config = dict(
    train_examples=39062,
    kernel_size=3,
    head_dropout=0.2,
    precondition_frequency=25,
    max_steps=11500,
    batch_size=64,
    adamw_weight_decay_other_params=0.05,
)
Rows from block 3 of a small sound classifier, named by matrix and row number. Rows with one number belong to one channel. Each number is 128 + 32 x the weight over its row's rms, rounded and kept within 0 to 255. All counts start at 0. Numbers have three digits each. After the name is the row's rms in percent of the matrix's.
After each channel's rows are labels from the 100 clips, of 14976, where the channel reaches its highest value: "responds to" is what is common among them. Only what is clearly more common there than usual is listed. The data: simulated sounds of rotating machines with and without faults.
# convs0: expand pointwise conv (model.blocks.3.convs.0.weight, 864x144x1), inputs 0-143
# convs1: depthwise width-3 conv (model.blocks.3.convs.1.weight, 864x1x3, trained with AdamW), a 3 kernel
# convs2: project pointwise conv (model.blocks.3.convs.2.weight, 144x864x1, transposed), outputs 0-143

convs0.709 074:098154126166079165123092128095138147093121108135140158069119103112154104099143099159136118158180138131141172141148171182105062127161154118144147180145190099123093152133078139087179083135079130144089086097151170084092163136122153150098098134162115183118144132159168136168125123087124143154161164095079090152191103196118131084143114202061137118077145088150135131126089145072093105117135190177149066140175159142161168140110125174127113
convs1.709 036:173129096
convs2.709 070:144173099116154121142089155200144148143154195124074082124108148131143123144161062140097123117117128154135135136112147122189119124127156145134120145099176054161098081125133114082069161102059148142082140120133177099094116138130049179111096126138136153211126150083110172066107102120107110128154143176058169122152132086082112089159139151161067142110094154143106163107138142119140112074162124174162108170124144137155148161164110149108206
responds to: speed change: steady; electric motor; text has "thin"

convs0.549 070:153146168150122130099111134126147120111078155084080112113097129165180106108102192100156153200092160124136156103144118169138112094155110132091148097071089175107121193163117112102118098132237141132114128164091149107136178155114142209144139099087119093178150112079101118146137111079185097118140157158138096115205128109177176081124104092110119104117171129136075151115093151164086163147078191138125124069146165133130098120089146124150136
convs1.549 045:135141181
convs2.549 042:132133099124140149114159157142143100153156147134172076079168154066116148084144128149156209116115152106142157104093140093127149151162110152173104154100184090102142155088100115086083103109154121132128073098108037131074178120131091045113099175113125161160113133119139115098121146190134170106150147108142176137175164119178143142083144125118100123099106122091107099122131090115065025114134096135136110146098077153086118072075141153082123
responds to: conveyor; muffled (low-pass); electric motor

convs0.411 063:066095118162130074101135120064165136098164141154167127079069162155157125172147176120142148122121121109133158116093144163103146095167103161136175126209106115169129101153079091082118042103082063132139066134123169138151091144121138135148126134153127146184128148119122135143148133163117115201124153138142130117160154181072113117124100127107106119204097088158061156143157101168118098102133147208144086181113135109135062143118114178138112
convs1.411 013:176136155
convs2.411 056:078163123103141079123111127138121146133145149107148071168050132104089139114150109083164164084086126135182161152126163150142149112110156129085122161130137098141179194090091137119111157094166126136170111128151048083128154150154150123138119124158163105220107177117114153092074157146103143149158124111147150121149109110153122110187162200119073168138112182120119172164162100120155043109120145127146164204070077150135115181136127111143108
responds to: speed change: steady; speed: medium; electric motor

convs0.631 117:156132145089134075125083150110103093128155108042082144130154147160130130144117086137122129116129163020075051120161160131105107112099091183182117185120206127140127084193169102113148103136105152139130098185132122118144142097118116188165195150093118149097127091146109117128114077153067091140093151150175162091149098124160149117131112163074111123144119090084103105129127098157141149132092149150154105082166192161149177091121113117130138
convs1.631 120:096101092
convs2.631 142:060108151119137126089148142097118135115141158093073194127122177137141132114143148157103162143145120110142128102156117100124127082114064117111105096093072104173116144165182127146135157141087105146152162110143182095123115152084127110141098146199153117137108177154160164184103079067108102075088101152158157147143140062108100100151173196158149152135159158132173188133191175207134187123157097106152103132116135142137091084107203148105113
responds to: turbine; speed: medium; text has "speed"

convs0.112 095:154089149098142178094132129106146115097087129041115124143103117116157108095099109146134123092126098151129188113169127115084092167119200123093109109057146171097113157197105152132061122146152121120112123158115118089143142108133136180116087112131194083151128120087145095125068054120174115065134158140115098189161148101119172124150126159100086124117115138074104148185142128154128184138170160163108154153163173174136100158097107144209090
convs1.112 007:097162159
convs2.112 042:089136134070197143118174084155156171091183157137164146093107130169161087150152119157134166088062127109146115085125167174124097129098141133144129130112149160146101151161116140089115145119207088115157132134099091081166153152151126131103115127091128151186108166080126166152153135109115137226088130106061178171191084067151151138206128181082092109115139131105128152121161087141091138108130095126154135122113100183140077107123087148098127
responds to: turbine; speed: slow

convs0.177 080:152080146106128171095121127096134124083099119059085093154107094112138112086113109142127126106144089136140188117147098113097090178131192124086112117070144177082116145184097145147076141121153136114104148130105130096149146131118127192123084100150174091156118101094145110111079068105182121063133158159129118194175143110120157104164131140086085139112103115080123177179145115151126185130171162165129151153156171173139081168097096141220076
convs1.177 058:092143089
convs2.177 053:088157143089181151108181077142148137102190129142095107121129120236147097148142138183164161110094108138116122079138126172148087111107147106111150105117175169155103147133150151110126185138139120129119158119119132121174142162172089116115103067079124159181112161122116163152172101120117123191085131132040156147214071099135162138195099192124128116112130097138103167119135111110152147109139104100167149113111098157152085140153056110074159
responds to: turbine; state: normal; text has "fault"

convs0.148 060:144163094160135133060107130132113161109144140070129070169163053130106079100140098156103166116087091115144150126148105121099138174137148165166151139130175126080179145227140151188105144063177119120145111142121186088132114147116171141156120094152149176187090101099162120131094121141186076120174114136151165187160153090134140089147111142107068125125076145129110138179150118165118168083165131168131118119161165145126090189082099128142125
convs1.148 063:178146113
convs2.148 048:175120108113148173133184158177166147097146116145158110019138121170153119139156140119137128115144110115133110123083133146157102141060170135076076135091139163164117136127128090113132126139127183146121165133141110161138111113132081201092100107085137122150113214079117120132058113178108081097119125113079147127116089085168131178119089125100065120114137131047142137082090124113154080182099140164114162140119068184107111092168108145146170
responds to: electric motor; muffled (low-pass)

convs0.506 079:115211130100146090147115121112139140107085130074155221170146164169128125153087200146171149149098144129138128096152082151158078107199164114097167091107054172108142089135127140125107135170159166129141121111159103102150133144180142168132144144135111118122141134120177106143114093093182137139165094127145060144152100102147208106111096092112094112109148147094124113124056135141122115108054106097119056107172158107099105081135160086100098
convs1.506 046:154139176
convs2.506 086:164135076120120137082198135188122159132180167191144053089143118136131159118153100186150182168083170094131169153081085136119149124129172168144121142112193128138143135152080081119105156163131125132114074123108061099107136109122089094177112164110160169130137119082067160139129149179136158131142099146100118138145140094132116133180098146137141128108131131114048113115123060134114083035128083159118109107078095131120109077087098119092117
responds to: conveyor; muffled (low-pass)

convs0.515 133:152161096116153116104175095133129162105122167036114188182132122098079153118136077123131131140097072083104134140178097135148158140145132139068155132088052040119130139073108137175088124137134163147078107161121115098173136157180173112132071177117108142090089119120048149173119068132147140125110072091163107119112167076117105137134072134111160144164142149167123086142132134131149158088098106114092079109157156135092097147128090130090131
convs1.515 154:140128074
convs2.515 128:121104100157155165129098143106116102101080126103126138128138165145129124116054145054155039061117057139145144144172159083186207126180077151122121135182098172166153152139109103107144156121158122128157130170115119151160171136128127169147162149173193116061079074130136091114112126104135118148087152102125044160145104131178135151175093090101139078113198145129152109151159131091160140149085143119157130120123142106085125130142138104168105
responds to: speed change: steady; turbine; electric motor

convs0.366 107:051107106164125096081156117097159124099122180158178096101089125159163119189166163083146123133129126133154180132102151169088147079125076132138163114193115114183158098172093081107089059103086063112131079098093128109134097139140137179175116126134111155181144141124121119102098142143110122204140193127121107090139174187111121130139128120081102164204099106123112195141136125178108102126125145180151112180129136107123081159140102153149108
convs1.366 010:158169149
convs2.366 068:085145147082119085122107149158119159150158159081136077155039153134089156100140113127186191101090142146149166126130162108145144136127143157098160173133146130123158196112072109099126142107148106127159107137147065087134148174173147082162122143158198067202120163154133189126093129138093143147133091111123175112132135096132105106168128186125074166141145150114093149133202104132137054102130143133160121174057072128123083157107098152117118
responds to: speed change: steady; turbine; electric motor

convs0.595 059:141131118169134129114103092120160124090114158123107086082102109168154103110075103118167155197111127107110178124109167101053136111138109167078087100088143178128116162152111120101102086078171147153147092162102157162164153148101147155134117116125115088188116133065083126119115117107125132113130120120155102083118193103206165155085137125179114128149155135168187160138155179127052179120114240167097114119123159147111159111095105151152176
convs1.595 035:105118178
convs2.595 045:094201165118133140099129099096204161129145076103154127131091156125124132108078085140106101150103106148157118082120173049176105136106069092145164125133133090141115092145089172084143110126186145115120134119175136137140160178149120110129139154091146124165084117148149101057160169098121152201116200098112197134146124093151152083118165202121099114130125141188137093094149092163071062103104091119168115122079101149122144130125096165115134
responds to: speed: medium; turbine; fan

convs0.616 111:127152130099119155135089143150192136128137154155152138083073120144168134155154154190144122189189130142155165117103054132138127175123148090197084112139182084155095059036129151117204113106123169135158100118142129100114119086114117105066147144144062143112138120136156117154121123163106169135139172147120133080115172141180147159114096119109106062135098099153129101130081089140060151133070123156099103161099096136199170140139144159129133
convs1.616 139:150121078
convs2.616 114:121141138132112115100134160147131140162129149183094099143118140121070140147199122161097183134128151139124120068142065164147116142138163154158081165051185057109085130121096120120099061117113079117117093069065083074124185137115110130076122155170078119171128156098156167133133108138137144086173150142118185101171134116136090123163144138151125139144078154147114148154107124147101100109200116164123151103116107148203143141139134217117183
responds to: electric motor

convs0.535 105:131170137103167088105109105114194154150103166126172139130098156117096052109091110142116199169093167103113096192129171143108072090101140113095153085171161143096128112175126169099128109103190118143149145088132114127159148079134124151085133088159141186116083086103134067140151118127139156126182174135186128105150089110134145060124144113146110096137145117088119165220039129132099124149091090150164096124131184133127099090172134125132142
convs1.535 018:170161143
convs2.535 086:083158112138112142098152096131112120112139180128155100053126104153160162140162127133186159115120086157108186120075134164132101096133168177132139175132148142151172139084051063095127151117127152160132147158127155094119117163154049105136140148158118157216187159054129194095075155181103080148089109106123168123149144088137122134195121118169118113125116166111106121063129153120113090138141143186118193131129088095124111091159125103106147
responds to: turbine; speed: medium; text has "speed"; speed change: steady

convs0.359 122:044097115171129110078145121094161133099107193160176089102086106160169108182166179091152126134137141143161200132109150173070143086129068137132164120181127109174162118184093082106088068109091050117125093092101119112139104140139135183172130121128099155174132147108138120109097134157112127204143190140130120088135167172112111134132126109087111172190105117110128192141152126176114108126115147170150123173142121115141083162140105154139108
convs1.359 018:124148180
convs2.359 089:072166121090130099109167150144147190153181160102131080155044137145111157130151120104195153088093143107191159103120170157134131138123120158111170175160137142086141172109084132104112143130156116099169091161145050082154140163161154078159144149138195089210120137149118155115116165148135139173129112106134146102134151102170101084177134185122083149130156155130081134121182089161119069111116140130154144196073075143127105142135112178117123
responds to: electric motor; turbine

convs0.710 091:126152089128108104151089097056063103088146078097115128181156150130116123131116119105140116126122128124127103104129202110190135122137146128102182136106035141111086078146087133136063108132094085171085113100095163112141107098112141106149082115126167135103190125177126176128121133135181139200145127132072110155160125155149171112159132164159139167127135119127108137109135121130149134014126089136075083108116111136156066035100104111122116
convs1.710 035:074114129
convs2.710 092:144183118143150157144135158174205190084209177130137166087120107097134107158093089112104112107144126121166135104129134159156124122152132194126135137112116118114058090078126186088110102159071163158121112097155162133124088138118070101137107127083149097186158061202119131134155085101093064160082122100094131093124114129134119103116115116110098125090123104096148151068142120124128111147152174142177127132193147173136152161173152152158205
responds to: electric motor

convs0.443 046:116168153080167116121105135106176131127098161059137197135105147152113073125111200134190169125098145136111161160178101116148094098175147144088201123134096109150093092163176133125098130129173126175136157128185133135120136139136119201131161073126165115124154085118147076115144109111148133095183121128187028128151114088149181149147108100097127085149144154083117147182075108149121127163126087087145093089136151120090128098163179083121111
convs1.443 041:151148174
convs2.443 050:131177115177129171100166105158158149099197175185152087091142113153139168138146116186144157134122120104099149088092054129118131138114157164162111113116164142095128121163082093104128132170162150144106096093066055125105135139116063090130055121142118151187064152076125176139136162161110154125122139122090171133179112064168102128148091115138134130118097125092089157069090037130091100076133112145152106117131131158137079102127101167129138
responds to: conveyor

convs0.747 130:086146144182062137087084112063094109121069142109146084150142110160117100133116155131140119142177157199153093128137153139166094107155141128122167143114122139105096124167118118121121136125066098158077119099094232108124103151117135210187123107131109133125151133131168133144098145101147116158182167124094065169170156172145197055144150194120104157103142111127115167161108166139165093086082118168127101163133151149177101156079095145122126
convs1.747 012:174159135
convs2.747 083:118165104109148118090056140205120146160190093129123084089083167149154148109160087131072174134034137155093150081101164133155144131165131120105121129132195093166104167104108098116118105118085122135122194136124150187115117137151135105129123074150157179149085150146092168093088125114096108159129103156051193096166120112174124086180137186085149105095133141196121166140135130119109103083146087121162117077086097143117132108120119143110125
responds to: speed: medium; electric motor

convs0.477 050:084153144093144098150106066096149142108139148150152210083096130108119075153112082166157166139121117131080144155121121081100093067112162179123149128137166124170092044145194138077119149088146113132134156113165121132122132077116098150103110054134129104116105094105137089093129124146098152131181176108225111122127130128139121166151152116145090119166101162094147091213118070157079133161139113148049110113097141148124103073159127147142115
convs1.477 022:140123182
convs2.477 043:070138157129098149115107088155151116068124104072092076146093162161123116120104132112163134110056107117090157103084192141155096126105117114128167110149130168106152135115082167087134131092155122198178168192107152132135125161142084136081129138133105163186108131103151095078130225115113151166131167076094199160188107064116159094159138126132139114121170152200165168080114129164095137103153109134173120122117109093088127102158111146141130
responds to: turbine; speed: medium; text has "speed"

convs0.459 140:158128119164162150138082106201152146148163118150074158195153150145103159069117122125129123168151108133110105098124113085139143140134134147083101114146159105139160132132129112172143159173150174139193102145149131107112154100176107104146118123145102148120087119175151152133112028059110131124116165060124172130070125093120103153152118110147129084137179123148117152214178131110126138123155186217149190104163161166152169115167136208129118
convs1.459 168:111075128
convs2.459 165:138134069132150169125139140160084085149155108102157118162073096105089107098123121151158139097111130138121114162145125090126131152088170132148130151113129140099160204058118147175144114163144149092140087155172103104145132131188100177152126177117107117153135131122111129163128189195111116137141160129125155222135108154110150137065104151091135107121148094099081129123128145100136106130161094083096110069080098078050142066077090079054062
responds to: speed: medium; text has "speed"; turbine